Rows from block 2 of the audio encoder of a small contrastive audio-text model, named by matrix and row number. Rows with one number belong to one channel. Each number is 128 + 32 x the weight over its row's rms, rounded and kept within 0 to 255. All counts start at 0. After the name is the row's rms in percent of the matrix's.
After each channel's rows are labels from the 100 clips, of 14976, where the channel reaches its largest size: "strongest on" is what is common among them. Only what is clearly more common there than usual is listed. The data: strings of digits, spoken by a formant synthesiser in many voices.
# filt: filter width-3 conv, dilation 4 (encoder.blocks.2.filt.weight, 192x192x3, each kernel summed), inputs 144-191
# gate: gate width-3 conv, dilation 4 (encoder.blocks.2.gate.weight, 192x192x3, each kernel summed), inputs 144-191
# out: residual pointwise conv (encoder.blocks.2.out.weight, 192x192x1, transposed), outputs 144-191

filt.167 072 [ 84 155  88  89 117  65  77 146 120 114 103 102 122  93  72 104  97  87 152  97  95  69 117  63  91 123 116 104 122 146  68 103 106  79  87 127 105 111  80  94 101  86  77 155  80 109  89 102]
gate.167 088 [102 184 123 102  85 102 145 109 161 125 136 108 166 109 118 168 149  96 119 133 103 133 155  92 139 163 114 141 119 158 112 135 120  83  63 122 154 140 109 213 158  69 161 179 129 218 111  49]
out.167 106 [111 131  63  93 116 104 183 143 123 156 101 109 100 122  96 172 112 110 126 119  95  89 143 142 124 120 139 118 102 154  75  82  94  62 136 147 114 101  79 102 128  43 119 135  86 144  84 163]
strongest on: "six"; "one"; first digit: six

filt.155 100 [ 94 164 112 109 116 118 135 128 192 105 141 148 180 143 139 134 105 127 126 135 108 127 107 122  98 123 131 126 120 174 142  97 127 104  76 155 105 161 115 243 155  77 125 162 184 211 128 170]
gate.155 109 [115 146  98 110 118 102 111 160 166 193 124 107 104 122 145 165 159 125 143 143 135 131 153 101 115 193 119 130 138 153 117 119 115  96  79 108 167 126  82 108 176  97 130 159  94 179 134  78]
out.155 098 [111 138 149 120 144  69 129 144 112 127 194 166 141 194 171 114 121  98  93 137  92 149  90  84 124 158 132 185 150 165 168 114 125  80  94  96 140 170 154 154 156  54 165 120 223 138 142 116]
strongest on: voice: child-like voice

filt.116 044 [147 103 125 144 142 153 132 155  71 117  85  96 165  95 102 132 113 137  72  84 141 146  93 151 127 146  46  99 110 111 115 150 113 137 110 120 119  71 125 147 159 141  86  17 147 139 126 113]
gate.116 081 [ 92 136 113 111  71  88 128 146 116 102  98  73 142  82 130 131 189 107 140  85 127  95 155  62 102 138  95 166 118 119 132 125 119  97  61 106  92 133 118 136 123  68 134 162  63 154 131  75]
out.116 051 [111 124 126 182 178 161 142 186 171 138  98 111 162 116 112  97 183 165 147 150 129 142 116 119 159 154 177 142 157 129 124 187 178 169 165 129 135 126 161 117 154 210 133 117  95 143 169 144]
strongest on: "three"; last digit: three; thin (high-pass)

filt.176 045 [112  99 143 138 108 153 123 136 123 108 122 124 134  86 106 108 189 125 129 125 137 131 128 107 110 145 105 132 131 126 111 153  92 177  99 145  43 172 140 125 114 118 119 101 114 146 129  83]
gate.176 068 [ 58 123 105  93  68  96 154 122  99 103 103 115 159  92 140 138 157 112 156 153 144  90 181  73 106 150 112 151 102 130 126 151 114 101  59 141 172 137  99 140 125  92 156 156  41 149 105 107]
out.176 082 [157  97 166 151 104 241 133  90  98 143 111 122 126 107 139 134 123 146  59 120 194 111 119 116 114  95 112  82 121 118 173 155 119 251 155 169 113 119 148 149 101 190 151  92 161  87 125 126]
strongest on: "four"; first digit: four; last digit: four

filt.154 101 [138 124 183 163 133 154 155 109 163 145 169 150 115 174 199 143 180 154 139 148 139 162 154 153 140 161 137 163 143 128 186 170 159 143 160 126 104 174 187 173 171 141 145 149 127 196 195 146]
gate.154 097 [ 98 122 118 115 114  58 115 151 142  93 118 108 145 105 115 105 156  83  99 119 111 128 126  68 108 165 145 149 131 139 123 114 129  56  62 110 127 134 113 149 160  32 134 126  83 149 131  79]
out.154 151 [107 157 162 168 154  75 111 147 166 123 165 137 133 146 139  90 172 119 120 108 134 137 106 120 109 188 168 177 190 125 126 139 152 102  70  71 119 196 180 152 174 109 120 155 135 184 176  73]
strongest on: reverberation; last digit: three

filt.74 075 [ 68 144 123 105  89  97  54 116 127  72 118  76 128  98 118 117 145 112 121  94 130 105 138  39  98  79 109 134 116  81 141 101 110 121 116 130 103 110 110 129  72  93 158 148 106  79 109  87]
gate.74 110 [125 139 128 136 114  92 134 193 149 156 114  95 112 116  82 114 202 135 130  76 153 108 132  61  98 162 132 131 159 112 115 127 159 135 112 119 128 106 129  85 124  90  60 156  59 111 139 125]
out.74 078 [144 138 173 122 112 143  98 138 100  60 140 133 123 131 142 142 117 148 107 100 103 162  99  89 149  92  83 122 132  83 161  99 147 112 126 163 109 161 109 212 130  70 176 112 208 122 110 121]
strongest on: whispered; "seven"

filt.90 116 [172 124 147 152 139 157 111 167  94 111 134 111 132 109 118 114 192 152 166 115 169 171 107 133 158 157  90 117 138  75 134 153 186 144 152 118 147 125 145 112 137 174  97 115 137  84 155 115]
gate.90 124 [111 174 133 148 112 105 129 155 177 118 130  84  99 120 108 154 203 154 180 112 142 125 170  99  96 144 128 164 141 114 132 140 176  95  90 112 139 153 138 135 113 105 131 200  90 126 166  75]
out.90 076 [ 93 133 116 132 117 154 129 138 108 135  58 108 129  77  77 145 130 143 168 154 130 111 150 106 158 113 133  37  96 145  68 158 109 173 167 180 130  66 107 123 100 144 134  99  80 118  95 133]
strongest on: voice: child-like voice; "eight"

filt.14 083 [161  47 162 144 116 173 166  90  89 135 134 177 152 127 134 133 111 120 153 182 160 150 156 171 205 102 180 125 108 141 105 149 114 201 169 127 125 131 152 104 115 190 204 111 146  97 142 133]
gate.14 097 [ 75 122 136 117 111  62  86 172  63 123 109 142 151 117 138 128 152 124  93 104 108 138 139 125  87 124 168 173 140 129 149  78 119  65  55  89 173 108 118 128 137  55 165 141 110 136 143  99]
out.14 098 [157  96 144 108  61 193 125  74 138 109 126 145 114 119 127 145  85 129 128 163 190 106 183 159 153  71 124  86  91 128 139 155  79 209 155 142 124 110 140  96  61 210 100 135  93  52 115 124]
strongest on: "four"; "eight"; first digit: eight; last digit: four

filt.31 075 [118 118 127  82 132  89 152 112  62 138 129 128 150 127 147 120 102  93 105 130 100 112 112 146  64 148  92 123 114 165 130  84 188  85  70  98 186 102  93 159 138  83  79 132 161 130 112 116]
gate.31 061 [126 178 116 106  92  95 115 127  69 146  84  93  99  93 132 137 163 139 139  55 172 133 152  93  98 127  94 144 120 113 183  98 152 102  68  97 195  92 110  99 117  92 130 127  92 116 109 103]
out.31 124 [132 110 130 137 189  75 144 144  60 120 141  87 149 126 132  97 157 113  72  89 103 159  55  92  75 172  89 153 144 119 138 121 152  54  72 100 131 150 132 137 153  85  84 105 163 136 146  88]
strongest on: "two"; "eight"

filt.148 086 [163 120 163 145 135 144 131 130 188 106 126 102  50 138 123 146 162 158 117  77 159 141 134 144 120 108 149 134 153 105 156 138 146 163 186 119 103 159 168 118  95 170 137 157 120  81 153 116]
gate.148 084 [138  97  86 111  91  99 155 158 204 126  96  85 105 105 108 137 151 125 122 113 127 117 129  95 125 182 106 130 117  99 113 127 144  97  83 124 133 101  88 106 131 108 112 163  80 106 102  83]
out.148 080 [140 120 146 141 102 152 111 115 151 164 111 119 100  98 107 131 165 151 150  70 177  94 133 185  84 115  98 113 157  96 124 140 146 167  51 101 105 136 120  86 108 177  69 137 125 112 159 120]
strongest on: "six"; "three"; voice: child-like voice; first digit: three

filt.67 104 [ 90 126  96 101  78  90 154 107 114 163 121 126 103 107 115 118 158  90 117 112 105  69 143 102 105 180 130 163  98 164 134 124  93  94  71 126 119 128  89 100 104  92  96 142  60 147 121 115]
gate.67 107 [114 111  92  83 118 111 132 170 123 155 110  98 104  83 120 151 130 105 152 146 126 111 167  66 163 126 136 125 140 153  70 112 130  76  82 138 107  81  80 101 128  54 145 123  91 116 114  80]
out.67 177 [110 140  73  94  93  79 137 117 157 147 110  91  74 116  85 145 105  98 117  89 113  82 138 105 115  96 124 124 101 129  93  65  96  79 150 118  95 110  82  74  90  46 100 143  67  94  76 134]
strongest on: voice: child-like voice; first digit: four

filt.184 047 [ 65 190  87 129 108 100 100 166 178 107 120 101 110 149 107 101 128 147 153 112  99  49 130 105  74 138 118 147 135 157 135 133 153 117 130 180 100 111 114 138 128 131  91 101  59 181 127 187]
gate.184 061 [ 59 160  89 107 100  68 135 142 149 109 121  83 142 104 123 102 150 106 133  92  84  97 129  82  95 158 127 156 119 133 115 110 144  71  55 116 139 138 104 131 114  57 117 153  64 154 109  97]
out.184 043 [105 156  91 129 107  22 112 121 168 184 175 136  85 180 110  75 131 117 109 105  85 107 112 129  68 161 138 182 152 153 113 141  96  56 112  86 128 139 116  64 128  60  98 112 118 137 138 173]
strongest on: whispered; last digit: three

filt.143 104 [152 117 165 173 151 152 130 132 169 126 168 197 126 174 164 136 125 150 159 181 139 183 162 175 185 143 201 149 158 127 154 165 113 153 166 117 136 157 172 123 162 160 187 145 141 153 160 143]
gate.143 092 [129  87  94  71 108  98 133 106  85 117 100 154 127  77 102 125 114 104 111 139 115 141 139 145 105 152 123 121  84 109  81 118 155  96  72 106 199  99  93 137 138 120 166 132  81 149 101 103]
out.143 125 [154 148 156 118 105 120  89 100 158  97 154 180 124 134 149  93 112 110 212 181 174 146 184  90 195 128 178 128 160 141 116 159  98 120 155 110 124 167 146 114 124 170 129 201  86 100 142  81]
strongest on: "two"

filt.5 095 [164 101 109 109 119 148 175 141  50 199 111 104 150 128 132 115 141 132  73 142 100  94 146 152 113 165  79 131 120 153 141 147 138 147 132 108 200  83 126 118 134 157 132  96  84 152 130 153]
gate.5 090 [119 156  91  92  98 117 147 127 130 118 119 109 106 102 119 125 177 144 135 100 163 112 160  87 139 147 117 155 117 151 115 127 140 103 114 138 112 174 111 111  91  94 157 135  60 121 116 121]
out.5 141 [ 76 203 104 144 106  95  62 135 210 119 135 128 102 157  96  90 123 146 198 140 131  91 156  91 129 109 160 119 147 159 100 166 125 171 187 145 124 105 141  88 105 172 139 172  65 110 126 170]
strongest on: "two"; first digit: two; last digit: two

filt.32 068 [ 96 168  88 101  83  90 112 146 108 149  97  89 133  94 106 131 158 125 166 118 129  67 180 102 105 136 115 126 110 143 110 145 125  96  95 166 121 117 102 103 104 116  92 146  16 118 114 125]
gate.32 074 [ 71 209 100 107  93  90 144 156 181 152 113 104 132 119 111 151 146 140 176 151 120 105 154  65  80 139 150 137 138 159 106 124 137 103  60 122 134  99  93 138 165  78 174 194  94 164 126 103]
out.32 079 [ 89 162  88 119 141  55  92 165 182 138 131 111 120 140  89 125 129 103 156 109  70 109 126  97 129 123 132 159 138 152  74 105 113  50 154 129 110 126  96  74 124  29 108 115  93 133 107 157]
strongest on: voice: child-like voice; "three"; first digit: three; last digit: three

filt.160 061 [100 139 115 133 165 103 116 145 208 135 175 162 145 197 134 129  97 128 174 145  85 120 130 138 129 138 191 125 161 127 101 118 172  89 131 121 183 119 105 160 174 122 126 176 114 129 143 164]
gate.160 078 [ 67  94  91  94  39  87 144 136 134 118  85 131 160  95 140 123 162 109 131 120 143 117 157  96 121 126 132 174  88 109 153 121 105 122  73  63 164 107  97 142 126 108 162 153  68 155 103  88]
out.160 110 [158  87 108  87 151  80 155 101  49 124 151 111  86 142 161 126 119 115  51 120  98 144  97 150  63 136  85 165 111  95 159  74 150  66  56  83 156 127 100 123 128 120 102 120 154 128 141 107]
strongest on: "two"

filt.87 039 [162 127 131 125 120 130 209  93 164 175 127 183  56 154 147 154 127 155 166 184 135 135 186 195 186 183 181 135 136 160 158 141 120 130 161 117 114 163 133 112 164 142 165 125  55 170 160 141]
gate.87 096 [ 98 123  86 100  76  87 155 127  96 115 104 109 116 100 134 122 173 119 152 118 120 106 167 127 101 178 115 160 103 130 140 141 155 111  67 112 173 119 101 126 136 111 167 154  39 161 121  91]
out.87 057 [143 150 143 124 106  77  67 132 179 125 140 186 129 110 138 123 147 121 167 152 184 135 186 160 144 171 171 149 144 111 109 132 145 112  99  70 110 165 154 125 148 170 107 191  82 165 158  67]
strongest on: whispered

filt.130 089 [158  59 138 107 128 155 140 133  92 144 119 158 207 123 129 147 112 112  72 160 148 156 105 140 142  97 133 113 122 119 125 100 117 140 146 103 148  58 115 128 139 155 122 114 186  98 111 100]
gate.130 121 [ 68 182 118 141 114  84  95 181 154  93 145 100  92 116 126  63 196 116 154  68  89 117 102  73  69 133  91 190 140 143 170 141 149  92  94 128 148 127 132 137 127  81  98 197  96 147 159 112]
out.130 064 [125 107 140 114 127 141 115 128 161  60 155 184 127 152 160 131 127 134 154 179 100 151 131 148 187 143 162 172 110 137 185 195 147 135 145 141 144 175 161 158 138 196 149 196 115 173 151 154]
strongest on: "three"; voice: deep voice; last digit: three; first digit: three

filt.171 082 [ 97 164 112 105 112 118 136  98 157 142 133 162 167 152 140 127  70 116 139 186 127 104 140 180 118 103 127 125 106 168 145 127 131 153 135 162 143 115 126 155 129 146 135 109 151 178 112 190]
gate.171 086 [ 97 128 114 108 114  89 109 172 142 134 106  84 114 102 121 118 175 132 116 101 105 103 108  56  76 185 109 138 132 100 124 114 124  74  64 109 118 163 107 104 147  77  68 158  97 149 133  88]
out.171 076 [106 164 114  96 119  56 144 107 121 135 188 132 136 200 146  97  89  78  96 140  97 141 124 126  99 169 137 166 124 161 111 120 101  68  52  98 155 132 144 127 158  76 165 185 151 134 134 120]
strongest on: reverberation; number of digits: 5